From a checkpoint of a small image classifier.
Model: 32-pixel images, activation relu.
Rows from block 9 of a small image classifier, named by matrix and row number. Rows with one number belong to one channel. Each number is 50 + 10 x the weight over its row's rms, rounded and kept within 0 to 99. All counts start at 0.
After each channel's rows are labels from the 100 images, of 14848, where the channel reaches its highest value: "strongest on" is what is common among them. Only what is clearly more common there than usual is listed. The data: close-ups of made-up surfaces with and without defects.
# convs0: expand pointwise conv (model.blocks.9.convs.0.weight, 192x64x1x1), inputs 0-63
# convs1: depthwise 5x5 conv (model.blocks.9.convs.1.weight, 192x1x5x5, trained with AdamW), a 5x5 kernel
# convs2: project pointwise conv (model.blocks.9.convs.2.weight, 64x192x1x1, transposed), outputs 0-63

convs0.51:57 52 54 64 75 55 36 53 33 46 59 55 40 43 54 44 48 61 53 55 44 61 48 52 47 41 53 62 54 56 50 36 60 39 44 66 36 57 45 65 45 53 32 37 47 50 47 65 68 63 42 38 39 40 55 66 36 68 48 40 46 52 44 39
convs1.51:36 38 54 59 41 40 50 48 61 38 65 40 31 62 59 53 51 49 42 58 61 42 51 41 67
convs2.51:49 52 56 54 37 56 51 54 58 62 63 39 33 43 58 48 61 55 60 50 59 60 54 48 47 42 65 71 42 61 47 40 40 51 48 35 54 53 49 60 42 47 33 48 37 44 53 32 51 35 45 60 29 46 39 78 51 51 34 51 67 42 56 52
strongest on: tiles; bright spot

convs0.121:50 50 51 51 37 71 41 60 71 32 48 37 41 40 47 45 57 50 57 49 49 42 52 61 51 46 45 49 48 48 66 63 56 60 59 60 43 41 61 53 44 57 54 35 68 53 48 38 46 54 59 70 32 30 61 57 65 62 50 40 69 55 57 43
convs1.121:40 41 54 51 60 55 50 60 49 52 48 54 49 49 52 50 29 35 42 42 61 59 67 77 55
convs2.121:73 44 40 49 49 45 44 40 57 67 55 62 41 42 53 41 59 43 55 57 30 49 54 46 36 49 53 65 51 56 50 42 63 55 57 45 49 39 41 47 63 42 53 75 46 44 37 48 54 62 33 53 31 51 45 41 31 57 37 66 45 36 56 57
strongest on: tiles; crack

convs0.110:33 41 59 33 42 61 45 70 32 58 47 49 73 54 48 61 36 51 52 46 40 44 33 45 47 50 48 65 59 56 55 60 43 68 34 44 55 53 58 36 54 65 62 46 45 65 67 65 59 46 65 50 58 56 44 51 53 51 44 39 53 50 45 52
convs1.110:62 59 51 36 39 47 44 51 22 27 44 53 43 48 49 51 47 46 53 44 59 62 52 61 58
convs2.110:57 40 66 53 46 46 38 58 47 58 62 55 45 63 31 61 46 53 32 60 22 61 41 42 53 54 35 49 46 51 35 54 58 57 61 56 47 44 48 52 54 71 43 42 49 53 63 42 70 58 48 58 39 42 53 62 58 52 60 52 37 31 43 47
strongest on: hole; tiles

convs0.44:52 47 35 65 46 62 44 58 60 25 53 45 46 38 55 44 63 57 57 54 66 43 54 53 55 59 40 44 61 51 59 49 57 50 54 51 37 65 54 76 52 36 58 47 54 56 80 38 35 46 49 50 62 50 45 45 52 37 47 64 60 43 60 54
convs1.44:36 45 46 46 55 38 50 34 44 54 59 51 41 55 43 47 68 49 49 55 29 29 39 61 47
convs2.44:40 38 60 49 61 50 57 55 76 60 44 48 53 45 61 45 48 30 37 42 49 57 39 45 42 54 48 50 70 41 66 49 61 62 36 62 48 47 47 50 33 53 46 48 39 42 59 60 52 52 43 54 69 47 32 56 55 51 70 52 45 39 40 72
strongest on: stain

convs0.16:36 44 48 58 42 37 42 33 54 45 56 46 49 59 43 39 49 47 37 43 47 42 53 52 58 43 22 29 39 34 53 46 45 49 53 47 47 41 55 61 56 44 79 43 42 48 44 59 48 36 66 44 60 41 60 32 58 56 41 49 45 42 37 38
convs1.16:63 44 58 30 29 46 59 44 40 50 57 35 36 54 55 61 36 47 51 56 60 62 56 51 54
convs2.16:48 60 48 41 56 43 59 51 47 50 53 42 33 30 65 61 44 50 54 55 61 54 50 50 48 53 73 49 41 58 46 45 44 49 40 54 69 46 63 40 44 46 55 51 40 38 50 30 72 59 35 61 43 35 71 48 57 38 39 33 49 52 52 36
strongest on: bright spot; circuit traces

convs0.184:22 58 47 47 44 44 54 43 60 35 53 34 37 47 42 49 51 46 49 58 31 53 59 46 39 47 41 48 71 33 66 50 52 45 49 53 52 60 46 49 49 51 59 58 54 55 62 55 42 66 50 41 47 57 43 37 41 24 71 38 43 50 39 53
convs1.184:51 45 60 53 45 64 58 29 31 52 31 41 53 49 48 61 55 36 46 44 44 35 58 54 61
convs2.184:70 38 58 54 54 65 54 59 71 57 47 37 30 42 53 60 57 63 31 58 63 51 53 46 54 54 61 54 56 60 41 53 47 66 36 52 59 67 54 44 54 50 31 55 46 44 50 56 43 50 46 53 41 39 41 46 52 71 60 45 52 70 52 33
strongest on: stain; hole; tiles

convs0.135:47 49 49 45 68 37 50 65 56 53 59 38 32 39 59 31 56 62 50 42 57 57 50 45 45 42 44 53 35 40 55 58 63 51 53 43 58 57 32 52 42 50 50 60 24 52 67 65 44 57 64 52 54 67 54 56 56 46 60 36 48 43 31 38
convs1.135:39 51 48 44 44 61 44 51 56 49 45 33 29 43 61 35 69 66 48 48 60 42 50 45 38
convs2.135:46 56 45 47 40 31 65 61 43 56 49 42 55 26 46 49 60 65 42 56 46 45 64 53 29 60 28 58 42 56 53 63 44 51 49 53 49 74 70 57 56 49 63 45 50 27 61 58 51 54 47 66 56 37 40 47 45 47 58 46 53 54 45 56
strongest on: bright spot; scratch; wire mesh

convs0.99:56 45 57 51 49 43 65 49 50 32 50 70 48 45 42 61 62 44 53 53 37 59 56 67 30 48 44 49 50 55 55 51 51 49 38 64 40 39 53 43 69 49 42 61 35 42 51 44 33 51 53 30 68 49 56 40 57 71 36 63 55 46 43 62
convs1.99:40 55 38 40 36 41 60 34 51 52 34 40 54 54 34 44 44 55 48 46 40 39 39 43 69
convs2.99:46 38 59 42 53 56 56 51 48 55 55 59 40 54 46 37 42 29 56 53 45 52 36 46 50 50 59 43 46 42 55 28 62 45 41 45 44 47 50 66 41 66 33 37 70 58 42 54 51 65 25 68 54 53 50 48 37 52 50 45 72 56 62 51
strongest on: crack; tiles

convs0.108:39 45 66 37 51 53 59 59 71 37 47 58 41 63 40 40 56 57 66 61 51 44 41 51 59 65 49 54 47 53 46 49 55 39 49 34 39 64 37 43 53 42 57 62 49 58 50 61 54 65 52 46 43 75 73 59 57 48 64 68 56 51 50 53
convs1.108:47 41 47 71 38 34 47 44 49 38 63 56 34 56 50 57 46 30 56 46 53 60 62 43 58
convs2.108:30 41 43 41 40 41 36 51 34 48 45 64 53 54 34 42 40 43 63 52 35 48 50 46 40 48 55 44 51 59 60 53 45 35 55 43 58 48 42 56 38 60 34 55 37 42 42 61 52 41 45 57 36 47 50 47 40 74 55 39 70 33 31 47
strongest on: tiles; bright spot; wire mesh

convs0.3:67 53 49 70 36 54 56 40 47 46 48 57 43 53 50 66 58 47 54 40 59 64 63 60 67 44 53 56 29 41 57 72 59 51 68 38 62 51 57 53 50 58 60 44 50 47 43 57 47 35 35 64 44 48 48 60 49 50 55 35 37 40 45 30
convs1.3:46 39 33 46 52 41 40 54 53 55 55 50 62 43 36 58 52 29 37 26 60 52 48 43 47
convs2.3:48 58 40 54 50 49 38 41 58 51 53 37 41 34 33 45 49 57 71 54 52 47 65 57 57 59 68 48 53 47 38 70 43 55 50 55 49 58 43 60 42 46 64 38 53 46 46 57 69 64 74 45 48 36 61 37 50 53 46 37 28 52 58 53
strongest on: crack; tiles

convs0.112:74 49 47 64 61 37 55 45 59 61 29 48 52 59 43 45 44 40 51 51 49 51 60 53 44 66 48 50 55 46 49 71 36 44 59 49 58 62 60 44 62 49 45 50 58 36 40 51 38 59 42 58 42 36 60 66 58 58 60 54 56 52 18 46
convs1.112:55 55 47 40 33 51 41 56 42 25 36 54 42 36 41 47 48 47 51 55 28 54 50 50 39
convs2.112:53 58 54 48 52 64 24 52 56 64 61 53 52 64 55 28 59 38 48 48 44 35 64 60 45 53 49 49 46 67 48 47 51 42 37 49 44 50 46 44 59 61 59 57 58 39 59 55 59 35 61 35 38 32 53 51 62 47 62 53 45 52 36 26
strongest on: crack

convs0.6:57 69 44 58 58 57 47 51 67 40 71 59 38 47 41 30 59 47 51 43 59 61 61 40 45 39 49 25 53 55 66 68 45 50 54 42 47 57 52 40 59 55 52 45 41 51 69 68 51 38 44 51 59 41 42 45 50 40 53 54 31 58 38 47
convs1.6:43 48 49 48 60 35 49 52 39 33 55 52 68 61 58 45 65 70 51 51 42 41 34 41 54
convs2.6:41 63 52 49 40 47 54 60 46 51 50 59 52 57 48 54 45 57 56 34 64 47 37 51 58 38 53 47 83 35 54 59 62 49 42 47 54 38 39 53 49 35 47 62 70 56 51 37 61 59 63 37 42 48 60 53 58 57 60 75 43 41 35 55
strongest on: stain

convs0.177:60 72 38 45 59 54 52 66 57 30 56 41 34 47 45 48 44 41 58 48 58 53 41 52 44 44 33 42 43 73 49 67 52 50 55 65 53 57 57 44 45 42 38 46 57 69 57 60 50 50 36 45 64 54 38 37 57 52 65 40 36 54 39 57
convs1.177:47 48 49 53 46 52 52 70 45 39 48 67 71 64 40 44 50 66 56 52 51 32 50 40 60
convs2.177:44 60 38 31 39 39 46 56 50 47 35 57 46 60 42 53 76 65 60 42 53 50 41 50 55 40 48 49 56 41 54 58 62 45 52 49 41 32 67 49 50 38 54 59 66 55 40 55 63 54 67 48 44 50 61 42 42 38 54 81 41 56 50 57
strongest on: stain; tiles

convs0.25:50 32 51 55 33 46 31 52 36 25 41 47 64 57 47 56 44 47 56 40 50 49 41 66 52 41 73 45 59 58 63 64 59 52 48 55 38 45 56 55 38 66 37 47 43 51 49 63 58 50 63 52 59 64 26 55 51 55 57 54 57 50 53 47
convs1.25:46 42 49 55 40 56 66 55 44 53 53 44 42 26 48 35 58 32 29 41 50 58 46 56 54
convs2.25:75 60 56 52 19 42 46 60 45 50 48 58 39 50 69 43 52 48 58 53 36 59 69 40 46 53 61 53 60 60 61 65 46 46 45 47 49 36 65 41 60 62 39 45 52 52 44 53 61 46 55 45 57 46 53 39 54 60 36 69 48 51 65 39
strongest on: tiles; hole; smear

convs0.190:50 53 48 60 68 51 33 61 36 37 47 55 72 62 58 40 58 48 45 40 39 33 56 55 53 46 45 67 60 46 55 54 38 67 54 69 46 37 55 39 31 59 55 51 53 55 67 60 59 34 69 49 48 52 56 44 52 38 43 57 41 58 46 56
convs1.190:63 44 47 56 49 43 63 37 32 60 55 48 36 55 44 53 46 31 30 46 60 61 44 55 57
convs2.190:59 54 47 43 51 53 56 49 50 56 45 55 47 69 58 41 49 63 60 52 39 40 53 39 61 70 33 42 49 56 46 60 59 30 64 56 53 55 51 52 63 74 49 48 51 64 55 41 57 59 47 53 50 38 79 40 40 52 40 50 63 61 54 30
strongest on: tiles; hole; smear

convs0.141:46 61 37 46 41 48 43 55 55 37 48 64 46 50 54 48 34 31 44 49 58 40 68 40 63 60 49 54 43 39 60 45 47 53 69 64 35 37 59 50 55 58 38 37 45 41 51 64 51 36 39 56 42 73 47 62 63 36 42 64 54 56 55 59
convs1.141:56 68 48 45 46 39 43 55 45 42 46 73 39 53 59 43 42 39 48 42 48 58 73 48 63
convs2.141:47 45 63 41 45 53 37 36 51 61 42 72 44 43 74 59 61 68 61 56 50 51 44 49 54 75 30 64 41 35 52 47 46 54 46 64 45 58 49 51 65 61 60 66 45 42 52 46 44 51 52 49 44 47 32 44 61 51 40 56 49 37 47 62
strongest on: tiles

convs0.170:63 32 37 36 46 47 55 51 49 67 42 68 39 57 62 59 38 55 36 57 54 58 62 50 58 62 40 45 43 49 53 37 65 48 51 59 40 54 55 51 40 42 66 40 50 51 60 80 48 49 36 56 41 48 54 52 56 48 55 60 37 45 38 68
convs1.170:52 46 53 61 49 43 42 35 52 54 46 42 43 46 67 66 64 60 29 40 33 47 61 43 55
convs2.170:57 69 40 44 47 63 49 63 50 46 59 55 46 62 61 50 41 50 58 49 44 44 53 55 38 62 70 56 46 40 56 50 50 39 65 23 64 40 35 32 65 54 58 40 38 54 37 68 42 58 57 51 58 47 62 55 34 36 50 49 51 46 57 50
strongest on: specks; tiles

convs0.132:31 44 59 40 53 62 39 56 56 34 71 49 66 41 33 55 60 28 47 59 55 41 46 52 52 41 49 43 44 47 73 43 54 57 63 54 43 61 41 48 58 45 42 54 74 64 60 40 40 41 41 50 52 47 53 61 57 64 47 36 55 48 47 56
convs1.132:50 55 37 51 46 52 64 34 52 56 32 51 48 50 39 38 40 57 26 53 52 48 38 60 34
convs2.132:46 46 62 53 54 45 47 52 58 41 61 47 45 55 46 52 50 38 61 48 60 35 34 61 54 43 37 51 44 43 63 61 62 33 57 40 58 48 67 68 51 71 64 35 53 47 44 33 47 65 50 42 35 49 39 46 50 59 37 53 40 74 56 40
strongest on: bright spot

convs0.1:61 45 60 35 30 63 57 51 42 47 44 67 56 50 69 52 49 60 44 39 57 64 46 65 42 52 61 41 56 56 52 55 45 45 46 51 37 28 41 55 49 53 38 45 31 45 51 61 50 47 62 50 69 55 32 50 48 48 76 38 55 53 61 47
convs1.1:59 48 56 52 48 58 48 56 54 61 65 43 36 33 33 53 65 35 34 58 50 39 49 62 48
convs2.1:56 44 41 45 50 56 56 63 48 47 59 51 56 72 47 65 47 61 53 44 63 45 60 35 45 34 48 25 46 67 41 52 51 36 64 66 42 65 39 56 51 46 43 38 69 54 52 61 58 41 50 47 45 60 57 47 68 44 48 59 64 44 55 34
strongest on: hole; tiles

convs0.107:40 44 55 62 43 41 56 62 45 46 35 70 52 63 49 38 61 53 45 44 42 47 41 55 45 47 49 52 33 21 60 36 60 59 72 46 40 52 54 49 37 56 57 39 45 36 31 45 51 38 34 55 48 60 57 50 55 39 45 60 59 41 59 44
convs1.107:54 31 53 42 56 59 54 43 37 55 41 45 31 34 51 44 41 30 34 51 50 57 39 53 50
convs2.107:37 66 48 43 23 42 53 59 39 54 36 78 34 50 53 56 66 48 56 44 42 49 45 57 47 32 54 72 53 42 53 42 51 39 44 40 62 49 60 53 52 55 46 51 54 66 49 29 43 53 42 43 48 65 56 46 64 61 53 51 49 39 58 53
strongest on: bright spot; wire mesh

convs0.12:42 58 49 42 56 48 38 42 58 32 40 51 39 64 75 43 46 44 41 35 57 65 49 45 47 35 45 42 25 36 45 43 53 44 45 49 41 53 36 51 42 60 42 28 32 47 39 57 43 40 58 40 53 40 39 47 58 42 62 52 62 47 50 39
convs1.12:60 40 32 41 50 49 43 35 33 57 57 47 48 38 54 70 62 56 67 54 49 44 39 45 48
convs2.12:50 48 34 60 39 68 32 47 47 59 49 54 61 33 44 45 40 49 44 57 65 59 42 29 50 55 44 28 33 59 63 58 34 60 60 61 44 34 49 48 55 41 63 55 47 56 49 48 47 53 57 58 53 36 59 53 51 38 28 51 58 64 48 47
strongest on: specks; tiles

convs0.93:52 37 47 51 58 73 56 60 52 50 67 50 41 32 66 41 56 52 41 46 64 57 50 45 61 56 43 57 58 56 57 44 51 57 53 61 45 47 26 61 62 54 45 30 56 56 49 50 56 35 58 56 59 29 56 38 51 50 35 28 52 44 40 38
convs1.93:56 36 42 32 48 39 36 46 48 61 40 45 41 43 46 34 44 63 45 34 56 54 64 57 40
convs2.93:30 30 56 43 33 32 49 48 45 58 43 65 43 51 54 54 49 43 40 64 47 40 58 49 56 60 50 40 54 67 46 39 50 46 39 29 39 37 54 48 53 61 45 55 49 52 51 70 43 67 36 52 44 48 66 63 65 51 40 42 35 40 46 50
strongest on: bright spot; hole

convs0.168:49 57 41 29 47 53 40 35 46 47 66 48 37 61 40 48 40 34 43 49 55 64 49 46 63 38 48 39 41 51 49 34 46 49 38 47 48 49 37 41 28 43 37 39 44 29 66 63 60 49 39 53 47 52 45 49 55 49 62 65 40 48 56 69
convs1.168:45 51 42 55 43 40 51 51 40 52 41 59 53 36 63 57 75 53 60 40 31 33 43 54 55
convs2.168:61 55 50 50 41 61 38 74 56 46 48 56 57 35 55 56 53 64 57 57 50 63 46 56 27 42 36 28 47 53 53 53 46 58 53 58 39 43 43 49 55 42 53 52 57 63 40 32 51 57 58 38 59 45 33 48 59 55 30 39 44 51 62 72
strongest on: stain; tiles; specks

convs0.176:43 37 60 54 24 75 49 79 61 55 54 47 62 60 58 49 41 57 54 49 34 57 45 39 53 45 63 70 53 50 46 60 60 38 29 50 45 50 37 42 39 45 54 44 54 52 57 44 47 43 59 57 47 64 46 48 48 52 55 36 53 57 37 52
convs1.176:54 51 48 59 30 59 56 49 44 57 63 59 61 68 64 64 70 59 43 56 44 51 54 58 55
convs2.176:44 53 61 51 60 44 42 53 60 64 50 50 48 57 41 68 30 53 34 42 55 40 67 60 42 51 49 67 48 24 52 51 48 57 44 52 38 54 58 39 60 53 62 45 43 64 64 38 54 48 47 48 54 44 28 48 57 65 63 68 47 42 53 69
strongest on: hole; tiles

convs0.94:56 55 54 54 41 68 53 51 41 57 55 65 55 54 56 51 40 67 47 44 42 49 53 53 33 47 25 52 46 32 33 42 54 60 44 51 63 38 47 44 66 56 56 40 38 31 37 48 39 48 51 35 75 36 50 51 57 50 56 64 37 47 59 58
convs1.94:55 48 44 46 52 58 44 29 68 55 51 60 30 51 51 56 55 44 73 51 55 43 37 49 38
convs2.94:60 57 57 49 53 50 48 47 55 24 46 71 34 66 67 53 43 58 53 54 51 61 43 50 56 51 39 52 38 53 38 32 53 44 42 52 55 63 48 38 52 76 47 53 38 56 68 54 51 62 55 56 56 54 23 55 40 37 50 46 39 45 57 51
strongest on: tiles; hole; stain

convs0.164:45 48 39 39 40 49 40 16 46 54 78 51 43 46 53 36 45 32 33 58 56 34 55 52 49 62 52 57 44 58 53 47 52 66 53 57 44 40 57 52 55 48 48 72 68 46 55 48 52 47 43 50 35 47 48 39 43 36 53 50 40 58 41 50
convs1.164:60 51 40 69 58 42 36 51 51 64 45 44 54 46 35 41 58 50 52 36 36 51 37 30 50
convs2.164:52 39 59 49 60 53 51 55 47 49 63 56 62 43 37 51 52 40 55 38 31 60 53 52 54 72 47 54 48 41 53 68 64 74 55 78 43 53 53 52 62 67 57 68 38 56 51 44 46 67 53 49 47 68 58 51 41 38 49 47 49 48 51 60
strongest on: bright spot; wire mesh